config = dict(
    arch='wavenet',
    model='multi-label audio tagger',
    dataset='simulated sounds of rotating machines with and without faults',
    train_examples=39062,
    time_shift_ms=50,
    n_mels=64,
    hop_length=160,
    input='mfcc',
    spec_augment=True,
    win_length=400,
    norm='batchnorm',
    depths=[14],
    kernel_size=3,
    stem='single',
    widths=[384],
    num_labels=26,
    init='torch_default',
    residual_init='none',
    optimizer='muon',
    muon_scale='match_rms_adamw',
    learning_rate=0.0058,
    momentum=0.95,
    nesterov=True,
    orthogonalizer='polar_express',
    adamw_lr_other_params=0.0023,
    ema_decay=0.995,
    max_steps=12400,
    batch_size=64,
    epochs=20.3,
    lr_schedule='cosine',
    final_lr_fraction=0.01,
    warmup_steps=620,
    weight_decay=0.08,
    adamw_weight_decay_other_params=0.01,
)
Rows from block 7, named by matrix and row number. Rows with one number belong to one channel. Each number is 128 + 32 x the weight over its row's rms, rounded and kept within 0 to 255. All counts start at 0. Numbers have three digits each. After the name is the row's rms in percent of the matrix's.
# filt: filter width-3 conv, dilation 4 (model.blocks.7.filt.weight, 384x384x3), inputs 182-207, a 3 kernel for each
# gate: gate width-3 conv, dilation 4 (model.blocks.7.gate.weight, 384x384x3), inputs 182-207, a 3 kernel for each
filt.36 100:111113101079117092115134111124106137165110180131129142169114132154157192132118108099166171101160081152049171142131096077181135182149085192145132102126178107185153174164133171134114086124161088101088131108154137143168168090136125131106
filt.37 100:096157092133095196089154122230087111156179100124153134116138114106136087130048092126158141114136124173162104101120147179135158147141141176106136130154152143110141101125171155115102191154155153125052168090125149124137108113193116114139
filt.38 100:162060128110108102113154105087093137120152125129112131042158087099097123091120099109101118084083098106079094198146159120147053138129113144114149127110129134129145131112145140166129143195191175092129140088112141080134174088107139113128
filt.39 098:135100124131069123138167104063138157152172111153125135109107085150140121119142148183177081126186138124152073108194145105169156118157141124178080162176182138087071110111146132130163121147083159106135106143154139160062116073110131131120
filt.40 103:116077162119128101108172107098063171134124158163142150120095097086092139124108161135142150106142133092103101051173147155136123072128124106085092183164124104146121138161127130150166191059175071101140142129117100079120190129119085150124
filt.41 101:129131186106084125118152089149115134142155139166072096072107203165210136150214105103040163091079168088095106106126093162101120175099141155168147188153116152147118087099100133173194024077131120123154122137116139160106126128123133172133
filt.42 101:134149123157086091106174128141150109171121167131167126147123125102136162144079127140119133158109166103148082157142120124074188206102120120136139130187164098115121119088087163154157092131154147165101080180117121135149158104111152149129
filt.43 099:156116125127135100122139186121158137118210146096203165100212124093141157134121071180115089141122137199173015124118082078145124180092128092108179097110215171116154099122050147149069068156124158126141099131133127218163222103111091081127
filt.44 102:133142124122183138121072120159046145179117111163089164133119087123153134116124120152147160149133111142114123124176166130108127158174127197083128169109048102160171128187149108157129104110107169085098091133138176150078146114112129151104
filt.45 100:169107100184092106093188103064144142118109100142104161118105128132120134180129184137082101163150092102118075131110142085086116138141168119100109190181095090121088141168124155122141146122173089157112117187140028145086141121098077117108
filt.46 098:165150125131120218144145118124177113114101101139118070094137054109111131120088092134147105100094165151134150108117185076104145163113072150120182095135142130178158114163178126093097128145097116115107168112147135092102150122128097121138
filt.47 098:135149103137165129146134159096185101102146120173126088152147149117145124156147091118142089108060095105140117129161166104140142111099106154142131070202107129137122106138095081129127111114114103143170083130091134131163155120161163085147
filt.48 101:164145076084163181137101145166104137147100145177154128113060086179139100130136102140085129166133163104124129133130128118138128114121115086074114146123146133112113125089119179078159090090218154133189124114082079086107123167120135089117
filt.49 103:104159166117146189162095109167108098125152118118183184112112152122102148158200035156159162185132087124155083149117130087117069125122176172112152120131134119139171136135148183175109155197158113088135163131159138108118171042184149161182
filt.50 098:098144147131179140107149100155074142119158141182067123104077105119092073050076050162106088106126142100130145108110121135118110112128138136136097111152155194121136201057160155105113179108197122127166132129130172118162090127151149139122
filt.51 103:129092123162179141108127119139102063107094152121148118089137189126115114134145113155166137124196126132132121133076098152115147111070094114087176127122042114107143191136123124152115166086110147105152154125087087108220102080131174072114
filt.52 099:154101147182141161107127094128174204098065117148138104166133122184099115185129118114154132117157092128146141149124108079116078177090124078074165130117196112111181099154128134076199109128028145159149127153127095128133111137132117188163
filt.53 100:159138162116131145178148157166097138122084133170125105127094111155102145147129134135139119121108172120135141155117102124139120111060120083125104109190165125090050088116077107153120154133145136147109139127144117104103119071045150158107
filt.54 102:148124128134126107123112108149125105156113136108121089089118146128127116156097095167104122069146141103110096148168143101142128148126126134146108094159139083148086133171231099139131110120120108107077135128104115153103143143169109142121
filt.55 100:157095124208137140089102085101099150141166135142103165128122121087106075142146147098095111127114110096126190127085110128144110175134175131146143176156092171131094195141139150112164156101135116150104098105174121076144113128150072094116
filt.56 097:181089138190162179149175112162033132160131165166133119117107154080117130166114133087117162104134166120105118113124070113191185072060122144148175132068131115099104154193152111169124130102092151147088102115101151084188196171109121092159
filt.57 099:117118137136139157100146171096201122126159130097089130125135137103088148083113170141097189097135087090111133148137101130190131134136093138100131063082158170096101108129074133123138103064106084114133161174148124098127153125106137091139
filt.58 096:125100102079173183129118155146130055151126083153146179159148160143113108161146042125151062130079124112108118118135073139114161159086109141128132156098116116128147134175148166137119125115146134106148086119099131130106164108080117123136
filt.59 099:122125116143119169134143120115096166125124104149103094098136089171135087146140213102141147137222105151117145141109140098121191146153175149118138165139075149144150138130167090168138073102047163150146124113127137161156136072129119066128
filt.60 100:133113106095125089105144124161168149122130126167150119080146084143113161130167094204093129123137129148135217140133131157116149088161176127157110075137117144124131221123105150140136118152066064093107141129090124103135155104153101134088
filt.61 099:153159158084136163132115084104209096079149143136134109149067107109136110095160163157143174146095068164133105131144093149147114129041117140173088110102095121140137029106171139153120173074158084114126162123161182067140170138093134181156
filt.62 098:117137140111128060108099142168161060141179131096098124151112106116137107119140169137106125095134147157147094106087149147076124128090088147139148129107137109098128130131132130149123089138181097109138161138153117074092147109098117166091
filt.63 100:086116163155132090121121152172084151136149075141101116086122120095165169127119087144132113100125163148140075158072135134095102118167141140099110137141130163075120100160220099126144103144129121135084106143204146094150138124087111129189
filt.64 100:178108127095121061152070123154154106129145105125112144155116130132140084129128116119141118074177124097085103116084159159106145135108117138132171186150138092161163100171061090157178166223105099148063115110081084118143162132158132177102
filt.65 101:123107123105075140135124168174054130132174143156105148140208202138125128136099112143120120099149206159130140099128107131116120162157125071123065033110191156124125128147113105146133120195131096126140109147145143168143105136148029133087
filt.66 100:132090131093116092198158169195154126179130088124094150146110133122197127105129189187091094131126156104096119065112148110151122170083130122092152112169102127147123148140157112090136069226158137151142120107158147169145108163139138136148
filt.67 099:118137138144124105167182091106088173198131148169089152137112142066167160171136166138136180163191132098125114122147082130108107162101126153036092156051093118134081152146133137124094230149153109135174070157194206166167075133105155122131
filt.68 105:155079110131137112143117161164137100166120196129101122144080126132122151145106106105136109139096152100144114136095162149124104133124092135151102133158116116107131102064081064144118194114150129100115136145120084174107154206119107148096
filt.69 102:171123103151095169161152123057139146100071135135124105179123133127143097095094172118104139160191176126133110158131107158159171135072146104069158132164053098111050079136129065084075126196035048110095128135157120076184139200076119098133
filt.70 099:141131125163120228156127140086146072195168030157102148083087122151105101116159123160131097169107089110121171191168126144160112057168107126135122085156102146159168136153177129135141205163157140172161101143099041145194157138134112117167
filt.71 098:105139151072108138105125107139119094148060177122174115131135098188141150104156119091145142120094063150208153102134124073133087109160139194081083061067104083159154088135164091112102157093151142086176155147113149182145111186163106172103
filt.72 099:107128095074134140095115141141101174089152091181161105140124103084164125083139150078121082097135116144164066128120147157133128113120106143122186157106051140118140109108086177104137117102129131142184123130150089114138110161094101133150
filt.73 100:115117156139136169146110097089113127161084118118073134069131155090063153115173099160117146160106102126071159109078151113119156127119165128137131113075167076173192119132099186142095119123116133154144140152096085095182118158117116132124
filt.74 101:151173114101114120095146109095090115133133110128137134134119121129130166190190144144132154137136128144141138103104154126149093125184142154174149105152192112136103109106129072108140143127118137134160139099103139067078081083125139176131
filt.75 099:151108165045147191125107132162154132157205127153170124112145161104080111148101114115136128124185110136101138059148192134190053057159113187123158152156157097065117135164097131131119152046166094152168146147131073079122098142126134088105
filt.76 099:072092148222125146165148106135150101084121118136086133120147134125157127095096074117129118146137097150154158051154135113099150129141123116113201073108087112128088121101202034128130119153122066090106132141139157217149139092159062109087
filt.77 098:131119099097133142150176120118110120136111153185134116218197177129124132080135167083042126127144155161100161106148134128157147088126089125115125100123110074082087086125091113095141101072132071138063163118149124150108100123152111156122
filt.78 104:149160109135173150116118146115074130094070140160114175095124148160144116064184119171123111079128088114104119147135140104144118144171114155080123139164092108107110094183209123150093101163219145165099102091101160093165088094139124072125
filt.79 101:072119121139101102109124104140117162139210031094139126118183129056079106146165153110122082083100114125149164138197111104150145155106177057121136121137095097064139084119096089126163097068189094126145109127120127165142170112104095091170
filt.80 100:110118127094096108165152172108076153137146142197051076151089088099159136095095098160079160138159180123178155110127093078104137169119097110107132156127085134148129101093180150166134137051119144120114135099109166093109170126170056111135
filt.81 102:139150137125161143154130202098137096149167158158111150107077076091139138136103132139127094177075110149124147099177175107133201161108132108104138133164209141108134178126111096153109086125133129137094137166095156104161067076074100133110
filt.82 099:173101083124083136136159183170120168127140129163146155109144134144114080139182139078117152133173093153115123128127180109090087132117136133133135157106122183111151099115122111131150131154137129172135203124157126156158144130089124114150
filt.83 102:157078152130162116152150125096120082119129122116114078156127157138159143157100117106110114113133124115110148129142100133159120126164119035084119123125118082117146146145139144153073164132094129081101157128076138129119101106135100189100
filt.84 099:151153151059155139160094089103118111194176148140156131128121137086100127156127138097084151139099109151163130135106147123147109088115072110092084150133141128136130107167105129062132109058097084155162110169145108167108123075143107103116
filt.85 101:116081102140129181138146168100152146159160177077114135160166128106154120104076102148141134123072143172130158128095136161201166103095136097140161193042119147136075144099143123085114069171104135083099156119081121160072116075078129157121
filt.86 098:075121163110113119116174094082076133092100166058148165122105109131127131100088174091093164180107166126078094140170163142081137140137103086130084119143172096143076183092109121125165131155154173128141086134195140181155114161152084107162
filt.87 100:093089138209148171152155127095116127106108088124107103115112083151141090208120167166126140149160132162115199140092163124191074089165104126110072148172129140128112136149147091104106090139112084139103119108101071109097124093136120178139
filt.88 099:098156115166112156112143126158146084095099121155191150070143137108133169120142089105067096176123157164146136190109127152088143106117180118085145182162154145112146177114156089116121255122219169075137147152122195203158102114148185123118
filt.89 101:224115122159141098139069123108131175107129164107130122103142091142150125099147079123123089175132109159136187120152110136127108149102099113097130053077113112134114160105170110058109196133164089141104101088093131122106102117107099150163
filt.90 101:117115123104141120118140152092083129151187160190142099084085124178091144116086099133153118074070158084138104140095103072148108140128158201106078090128089140150100154208187150120108086201147147141178071087099084109109172150110135114100
filt.91 100:104157105115207080143129161133148092127118093143129144140086128151178157122135087138109115167196074104085170111061138132169109122115102096097156157137094063122101154109119119124149106085151099103062111132106062124099141184079104104098
filt.92 100:116129086195125163125132116159126172101092160105132115143136126133081119133119085140127170164112182131133165130154129125142124139117090142147219127118136112103136156116070164169148047093120130125178153093109169146162117127083123117126
filt.93 103:109120084122126157133107092140126183106091131104078133137132124124138125085137042142095122135062104100164125127081149115116111114136131066122158110126106129176136117086169151129124151127113101157128142080123178147153118169117165104119
filt.94 103:135108152165139120126086143148147146123094138072142114120125145094146120103141101140094115143152126131120144157160154124167176180188087118113057162163098114151120115130205148131109158188117165134064102110130080129114111181146102150176
filt.95 102:188130141093178147087110103091068067074147154078150124141124116127117142175184111159161134139087113108137156145130119077098094138113142105118151114097062139067129254072106133124070133136137119144151056078114162097116169070106122092137
filt.96 101:133134129172093162130127120107155145103162146149129103105154105141124098143118102135126132100153130071129122066119155105138133156141108087125050145091088108128172124212164166118127077149064130134115111136168144209101150097134194159080
filt.97 101:093098090168133124081155137133096170169140187144160080158141150142110108091048076104109101181192158110128120176094113145119167134157177148252154071135126201079103117107050139074084157161068107127152136112117106082119177120083082165098
filt.98 100:101112133102077127163201146157096102185158099098143187132160102114129128101080172129099153160175077153130094114117153139165133045120134166074118126214198120113075169137093142108113109109139093070129083120122167133165107127179126101093
filt.99 100:155111143153167091147091167108107103123130134153124098146158124122119097100146054129166134151138140155134175170142177118085129172189175161066087130113139130110137120063167149151079098167128098127136142137125031134195140191097147135096
filt.100 100:151124181135110124150155159124071178171144114159120148173098060080112118193147097068073131086113179154151165066102149127101143150166134094105133121085158087166114172070120125134131137076153113104118155138151073122102106142115162106158
filt.101 104:147138140183156147080127154176066195141155088083137182123124123122121141132054110148158130180196093110105148139093128146108109137107136101119141132154147180125140134124089104138125104052085150110109133122152131113079122159160125055154
filt.102 099:137133181111103158105114145151191133177147156149148161119158131134110154181137143125163160094085147101117153160084174177126016161136121099169137124130185132144134119157110139135140168115152132166138086098122120138119069119076135123110
filt.103 099:146159159036128120089070137127131170125120153124111147151089086161131137161141160125128137103121160107116165104114122107081125134132196214122161190124151141155128134115131095120145162057123093094121174164163162092128158131095147195116
filt.104 100:144118115146193104098089144156090109126067181188090121124074124105104113118123169158115158095149085156185141093107084112122047129103151098092206079151156115085096089173148095087143103137135134147110157123148140070109144089171111166085
filt.105 100:155166113139107136146137095194098061163115132090178134108079064117140097140140140159164101155071123094078150171126139119134115120075150142126125152131134174210108166166113177165100086120115149105194121146100151114149135143162096127118
filt.106 098:186128142179099100160162173179127099161115134111128113123102155121157127103079136128149136089066163199174154140110152141126123102111077143132144130168137135150106133153183130111143115134167147135164063105118112164124136157178119144162
filt.107 102:140161148147118043132114088074160130124116127083100142160137123132140174124104169162106168156110108092052137102104088143115103150135150134182161127157164174159153096098128130162157156177235185128073066118158099102131138165108154171106
filt.108 102:130126117123136128132101121192120145148108073170130119193099151128125109166193134142074108084125181130118174137133062134125117124095170082136138032150189142144145113085113099095101130168091141147155157165109154128097193075112093135170
filt.109 100:140130148141126158120140137122123125168089138126090132085137095134185107143182138143098143123166107119101121155133073097100126163162156099117180110175181082162128120033102144106131170111177126089097147123129099055185140147141154117130
filt.110 099:146139168187132174136083134124155132105153115110117073118112156142169137105155055122108108134165148152120153149155120121125144099078159146155128152086206124146149156093047128110161116060144129114138167146088113090168079121109157076178
filt.111 098:141049151092125146139179150131145142161090121110149141106154093165143128124155162146132149132147098151077093100116147198167115083096107157145115202065124104129119157125114115173106156108023098150141176108141067091133112144098130180131
filt.112 097:097103097151109088103084167061142082171079117108115134163076137192138145077140196112097100191140104135147072132180034140140106186114086093126197162135123091145084153093075127186138164108125111125122116119119122150203101163038128144115
filt.113 100:160120110104211154172025091073163169177154093121153110082125104142094159128201125145160168135132179073135139181157104132192142145126105147199130154146149160141164227144105121181102105098158165153202155127122123189179126104111145133114
filt.114 101:141115091121104164176101129137097148097146077057093106143122094153104099114062155101117116151156181159102209105133125185156149124088148089086108126141132113194128059182150190116102147163126099108096137160150106155114103145097115160044
filt.115 100:157125140150158123123151135148165120127128092147108072124121122164103121102118094106164126137136109160173161168138116092117116146137188171153050096066119118077193127099125110148156058075132052200100086135132092093163185114097142045134
gate.36 099:138142150131051076134125113171181153136190149126121074111082159082134138094071127115140122120164130118069081129127126138150134091170113058086161092131137086188156182126159151138114083095173114119154129109113096132098120095142120128124
gate.37 099:124094143146094171177164109180118122075110134122132100116116143153133106101121068104114138107085109168104129107153148128089118171094152107152134081188132203129110188158143120145124130112135140135170125058167164181141154095141158133137
gate.38 099:163141210141137157134140144146130130167178116184125128152115241144160137118152151089149136089137172038116143160152146133118056136129164118107054101168187106145153116116102135136137118133167121167121167145113173126167129131141155145151
gate.39 099:168166108191138129128136106168138082147122218115108128109145145061086133133155117178170154086089119165112122075160153083173092063163161120175148096139167114110142154135156084135137048107120118148122118134080082103146069132163154082113
gate.40 102:138104116190144136091139159116172154123131144182147149101134131166125121087122182098123061159112114077109135113171104132093113136093147161167133164164163126097112175083145050098136054184141170142128111128083146125129066162126178151173
gate.41 100:077112108117164101145124096100107130170116125120096100139093108198103091206083129107098152140159130070119135136101190169175122101105115075105131111108075175144133165148170124137108095156137130099144124161137130046145072098101137150093
gate.42 098:190122100098119098149154133152169150132124120157128166127185141101118157115074131135073128073167101121122211140104086096136155135077124075133145143140026098169098093151146138206124123062148183116160149122144123112080087135132115153135
gate.43 100:108148109133163073115137109106122154127088104099101109092130165134111186143095146133119102135119091145138078096155066095167171143128076151148185082089056114173115135101159137115096122083143128143176136121067093158105080133063124093139
gate.44 103:120130099152176140132109134120111213153155097125155089139094149107114145121079138137153123119109120050129162147112083120154121112068073133110108122153123123132134136104129135118088099069084133053094169157110116153149105115094158116122
gate.45 098:106137152160158121137180150145166065137147130136129131184162121119147121189114112149110174105088185097177116126100179129195178105122099134156121056146121137124095124152081188102134105148052137179107209129119171136155134132131151136111
gate.46 096:157161114087150171155200149185137108150179122191143142123081118149148090096136120083112095164091131111095069141144121118141173173090107133126150119066162123134139131100113223142179131067125123114055124102143140174120141155147128150150
gate.47 099:087086152139104186136109119165134149147159127058137096154144128067171136099110133169084139186136119089124090147113136112128101059146164092086209133078141146086158124115116143055136084107107176186111170103116091143142084148154099190167
gate.48 100:157130150132072125138127140101133138117114158119141119143138201118113165100155122134079133170117115121103098129158102149114109126168152159158154054083112105136164211142193144080129097086129154140119145110164119147135152157106147079123
gate.49 102:155121147123097069165132129131135096097091111165163107152155167086107175103136197123132085160086113165128199092130135178178175133100126125165173117114099125135125106151165143158104127134137158128149124147130159115173123165183137128146
gate.50 101:127100180144195165097152137124130137115142152104142163132109151205144173112095083126111124144102119122127145131110064142171133154129087131051142138124129168133169109189100134197147149158111095113103112124045192189192119134148134111098
gate.51 101:097142149046144099145130127144077104150174107206093108109109113150175134153179131122116133059096116146145144144138181100142117140133139155156075174166111167112084100190159141128126138117113118154121144160135161104015124172178130161147
gate.52 099:173149114115117099097138100109092154159142141163111108151148113124094168102106135198155103073167161116168143156122060132151195137152142112153089144163138162150179221092113106173065144198177097134157136178150155133124141134163150108155
gate.53 098:098157130103080085159112208178088132110122117142103096114108142178111103115106158142132158138150103168154156123128095113086143179212150128086064107100124087180148157106137147112150049115114156097156112064075127124092149146128103185094
gate.54 100:145110135130119123142127196102096130113120167071104098094092132139155116096170158118123100119111122080072142115184144118152103132141213119127097125090089128150147145220127209126097153156102113185119104214064052146178152133115127112090
gate.55 101:085102126067089091101148157154091206108109139113139109098115117208164172121150104116137114092101117079126130144104154141138106115079125165125109121132089148125098127058074088047125183171181166154109137105144147048132119148087133085074
gate.56 099:140138129086105087127102141109125141095134170100156098112101087140159101108149123087064132118121172090135097164176088091096168136123168203085103128160056118109083135135101188186171146126082139178149135125096159138121171152167153104128
gate.57 099:155161116136129157124101141143139070125086092163176144126104160107149096145113127102119106109056184141141145130199111101053138137209156140141187128123100155168129128108097132101124076122082116086106084170110101094125177153137064107083
gate.58 100:103191097173148115132084100097074108122133176150145132188099129055128133156095168170162143137095161125127119111151077134181137120121171063120061160125086113119105120129103133119099122131096132160115141092127104111084123124113085109191
gate.59 099:138173089108117171167139128164065152101110097100149111173154160173129146183159194185121134132083089090126158151208116123141123164154120141097144089091142150143145167169105130100120098132146099140157153133087110058095138144162129063133
gate.60 098:133131064121149108181125087134090182162066156074093109154155127177156148107122110125116101196086113112098109165152155145129105158130143107123098129126098123128116109137137154142153162148227108161110131185167144126091152088125198115166
gate.61 100:156082132143140132115156135034126161136139126088088096161105110164165122173100141140132104182159130151156136157142139145197079038193147133082103065102124146120116138042162125116124124136043121150107142122089118129102154086168152161102
gate.62 097:112146121162110107168142095113079112186170166144159144156154130163162111110116052133136123098143135093160162161171156146142108124136129133124139115159118159154136076183099149153147152101182085033115155164134105138107168164057117117118
gate.63 101:111079113088092118142133141114117146118134117139189163161125076143168156090091121192121087077134132145163090118086130208155137121132123141113134082185105119143151077110136140134152116153093127106102125122142124125117113138169115155123
gate.64 100:071064114136165146141137111053131098144110109080121095134120095161177162060108083108129158171147161042149121088111131127175096174126160121163160143137099205121120148062085108198148119089134144160101116121136065060139100070168134144156
gate.65 097:121098161095114033139114171118148084136100086138109159144192101148153144170195179105158116177114139137124120199108093200123139187090129143138167124096107153127120216133127107152118166096077134155092144055066105118090129128174118058121
gate.66 098:154126165140159110108149141190162095161164088089145114140132108134125184127091146087146180161152091123067139146097098122116162117099136120112116152188117178117189150121132152169160168133136163153159180147104165156148063176118175203152
gate.67 100:134136116153164074105092141110173117165101096122080104134148114122133167151108151094150115109077133194128159179082112070156106142070101110156168110093073112089185063108182151130115092120147042099109042091113094128123138174218127166145
gate.68 098:104120089099155118168114119099148149161119188111155127083154115118159154053156193133085144189076112138110133148084105110132185136153141139116133109065111193127159136148113163099178103107072133083128170076149109166105146184141189177199
gate.69 100:098120114176145120137165164141060144140191095140198142161156123174115170137171152092124156081112131096082140120138109125137123062077083101193152146192100169124156105125117177182156064101075161137163083164155114178086154053116112176089
gate.70 099:126158120103165113102148077053123157143127177124076118169117127133131124108083127156154143148135094170125098138149115122118115179060132126128148090151093138103110125159070152132135115182126052061161106142196160077182120105130181156124
gate.71 100:141084092144175168188151130124186108181129172160132215106119150146119102134149176105094172136104070140159111091153063107065174116150150116126102123124117110126121128088116151090135069127133076114142121154148093039155137179126099139122
gate.72 101:112133179179093127142102137076079038183118159089093157115164124089149124156153143129136146098084143182124148118086170137191120145178120147171135131095086191144152124119143145061113036098069163114094109171138151115103165135110090095084
gate.73 103:156119106156060176170113125098075143170112085147072144117115163111093119091173214094098166082098107105126058175094113133122128134102120108194097078134126124106115165024154089177176180165202129021101159169148187073129099092148134155145
gate.74 098:143157125060118066162144075081150126166073063130143178126109147125156155033102094104100160176165152071095112138105097177154105107138199122062160117135123148096094142194135072115050175122143118143114129114072121087160120102115155133073
gate.75 102:123139140139085089162081106050134123153141151109136134099123155186129141141192168112194123157098152173132126133159143126136087094131117116094092130149146180100081089107138093173136158148167113083135121165114094174104116136172126145115
gate.76 099:130144178081152131134112116079145121130096145134100097103190125162150137129170056147163128157095131155150112108125157091131122119115113161108095180088144147115128113191156125059092113117182147181113141085192180109156146156189181138179
gate.77 102:140106137092057079131139093141113134126083141104129174143101076129121149147125122097096120101121179089073150189070157141162171085148123118108136151120152115123122094166105163154193210152114106135100158177129145127100134134139117099100
gate.78 099:140117092087155100174143140100161107167103164124135099114110092119150139018117088132134104151092137119153157071155144084148081063173161124176171136138122122151159108182140070091128161110135153145161156096149146128141164160141137108110
gate.79 098:175109128106100103141128119063076118141188100155198130098064129148125157122110088091097121100137132110125165055165126126152161069148136131068128144129048136120136165078095089126136121117135064122092123163132144098088093112102139106151
gate.80 097:139106143157094193122128146132143146118089129108121125108192162084138119104148114171079145079129061159072141079118109160122106120117120092167115123104091111133132152101144124098146101043078171127107089127093039116155148103124116138075
gate.81 097:065174152143163081087095110134039139112174193182119158129167135116094151131141127069131150135169131078131131086155107170127190160114150165107140112124161106129115101099129175122122131117098104115188119145195094094114170123160156163111
gate.82 101:124113105073062151111129072120086177092092103181105068147147100142151128118097084165114134131166178169155119157090114121055160154106155087133202108090119186127146102047161123105122033066078138108103193087125171173081111130081161146178
gate.83 100:213130122168114094091114084187148082113100161103111105170175115133191164203147139143143125125123134123107101091104140139153114117161125081173100098147240164173107127136174155132167028125123111079132152139144111119151130131155124106117
gate.84 102:155126093123135138184118175139192215065173085116102100144092167160146139133119121130087139139178175162115110090105092122169135067134117132097143171094138132121152107174100149179135158104113061098147106093120096099163179104110146174140
gate.85 098:071113100159140114135153086122159146107166111119149093085104166134143098134101187150139076145133180179102114153187104133170139130216172177128120164133127121071131178150116176156138110087131073101045131110103128143117163098128175134130
gate.86 100:122149102063102102151138116126130123155124146118119110127158140145147135151144121120155156082116081101062176146166090132132154082152134102081135122134140115160138103095097188124172106165065146117116121075114070147124109120130113144112
gate.87 102:127110116137125093116069141161110158156123185156140133093119108139110157100138143120155165177136067097035144100117080147138142129123141231182167117138057138088110076117068155158100135099091152130110169142158136146098112148096129121145
gate.88 102:138125134178083092128098074187168186137128154121105067150156238068130158169101129139159177131110129150104190146141149129138117143090145117144101138154117062144114170107125174067166131180087158143141131128160106174157146144052130130167
gate.89 099:111108134147083091136078156132237204130093132182140128109183164124125088155130108111113114130137126170155158176112103104110093065149174138140170146171069097148096189058126116153082153168069121132127123106141165137118158109150147178130
gate.90 102:122113122125112179142138156113127053126130127083136101174122155108147062121124118147123100109122163138157149143094116173147154083088076144175132129194137144202112150107166135136123097169131137041128173178138167107082156180099126160129
gate.91 102:121106093120125173137168075097152114134122066073151175126135159159111136108158109129184110105112158162118126092086097103175136097063107144137132194140184122155141159211184128142155119167179143149135108136102136175144097083100202174068
gate.92 100:114161105146140157120138151105184164127134112138126140114150160117123111113128102072112140154157153165083084116131139107178069189189187176138117129197042161154098134111173134200125153097136143083123146127101123115143119147136141131134
gate.93 104:161117104120149137122133139068104110112120123117126128083114079196115114100116031133152141115134153103147116151159091169135121144180180160166213137051120142141144162102162111129086126140109119121121119162114084078150173116104072166150
gate.94 100:093097110123202187140164088084130082085134126123083139121112128146108088072178149097134073127098165123123131105116138047139103126161149181092134133097158140109137087085089141093161096049151099132174119155123150146160097101149137145137
gate.95 103:134098161174113161180112180130088024059102132148151095082123079117095160089088092093098138120129153140084059162197137159089145131105089126136122064134110154163189198142142077156119081094076121102131161165161098089097171074113107112114
gate.96 098:111086081124117113099129141149164114112113161092115155139092120138121110110098085102134089154183155126124080131129132151130112094079166157144135118188106148157172056143144102142139192142102132194157165155199124099048143169081123122113
gate.97 097:095115121143139149107115139195094122090154113103112150139122111101146094144105059108111121194107151116107114100117141168103139132110107103095120152106168122081182131172114122088150175174193093061098142126171089154089162115165145109164
gate.98 099:123112106117054138165154100161112180107155107152092083143126155200166137110096215099127098213164107112214152075149136144123118157125188121115138131089140144129151144127176138137056127095164105133177110115125072173139137117150121158156
gate.99 103:139119121152145170112106146111113082163102153141082127158150116194155103126115123143111121099107081100196079124123109127132134190121068128122113150168106115123092111163130092138102096126118106078096144077163116131099159122137107179114
gate.100 100:124100175074057125110129097178093188109108062136108135134125197124150148103132110128158162121133106197177166123106115131116139058131088114108104144103090131176134109112180098138111137101082059104094120062233129110111121150098113096133
gate.101 102:149100086191091125146144121102036145125166118150163169129147129090132078101173146116094137147074090152065117074116079112169100139186126136130139158099119118114124160128163135102147100075084120082122146139152115094135146084139153122142
gate.102 100:153095109170158113162081166118146096113111164138076131157075162103176137132183111103058137147098157075082093150134095135155125108006189113143123105105119128164100117070168142184146101114165102170068115142108088124158085154160108123081
gate.103 099:156083136143112157151092127096160101149135141119146197154078069073144080137147127121131124173071057127109141087121198095107096118217174148120089127118152092172108175127124151105131159099129135131097121168149112135156140161084131127125
gate.104 100:099127118188200159129117084119148157173145142158092111093124145080132172107146111149130141112093082170144122149121175181113115146094177133156121072168144153136173136136155165171162088141129175169154132099122123094127148159113146124179
gate.105 102:135114092138120037095162128133157158116120183138163108111110181098174138113148126142159185094135114125127081112074111128139130157076136114070124095174122152140172087096140131166122086137092180085056092165124147073098190143116116097134
gate.106 099:095118146124122185101133094140164132146105138088123109138153128118140074175127058133129072148103068171126114117143101116158125127122161165124195112094142120117217145120087094141113130152178151118137114139139101140126128143129135129158
gate.107 101:083068135114170110082111104148140146164127174129107160107171151131118131130146148120083128147093124055111158089107123101177185089129144169239131135083095151155162087130146150139175180135103119090137114142134207149164155150109177147130
gate.108 102:095082095108130093143140114178111124083167128152135132156136144122167071140149098168129106186127186105130094165168112141139069089075145117123113163099158089102146122167161150124088136132132150128070147131133139136128118045135139167132
gate.109 099:144173106113120116136086081095114130142123148153132154119133185128159135125111142134114103093085129172081166153168123104128156125185143175149100046108099150134118100159137075129142180071141136129114107150143178136182142115152109134105
gate.110 102:186113123130134094165130085133110139100116142102126143162078135167085146146154180141164126158202150117144149120116099130142144161229167044100111122083101103139136108160107182139118166065138148176166123143130109094135063131067170118149
gate.111 100:111120134175153133138138108189132094134164161148097109140129161133114131131130150108128107120159147106108077141098103082119111159189142094113088177136171120158154140093125190152084099161112103103100123115162149208128162110112131112132
gate.112 103:170142167130143143098129137079177027087090104162154131158132120160167090114107141114100149101170068075127076164158134147140132072130132130064122119098079082166090191104150113203147112106093109115140146149122124120122080087125132140153
gate.113 098:102124097163139126108077067170167173127105146115175126096077095109071119122122128137132099103102151113172115110155091154094088091152123201141069080128133111131103158102213122184118177162148130112138112100148135185154162140118089137129
gate.114 102:135120077052085092131101123087220115126120093145111125096075145117148129130151082105149177147107133051110141103185151118123112113154154070127128147061074128121134136160113134129093154179134112126131159183087147050130116201128168144118
gate.115 101:161128128153119118140137150111071161087026074097212118122129087133078141165104133086179128141083156132072093153140155149142119148119132139203098139179116161133124090055104100078126165103122147085095126145146076116111134169140122141156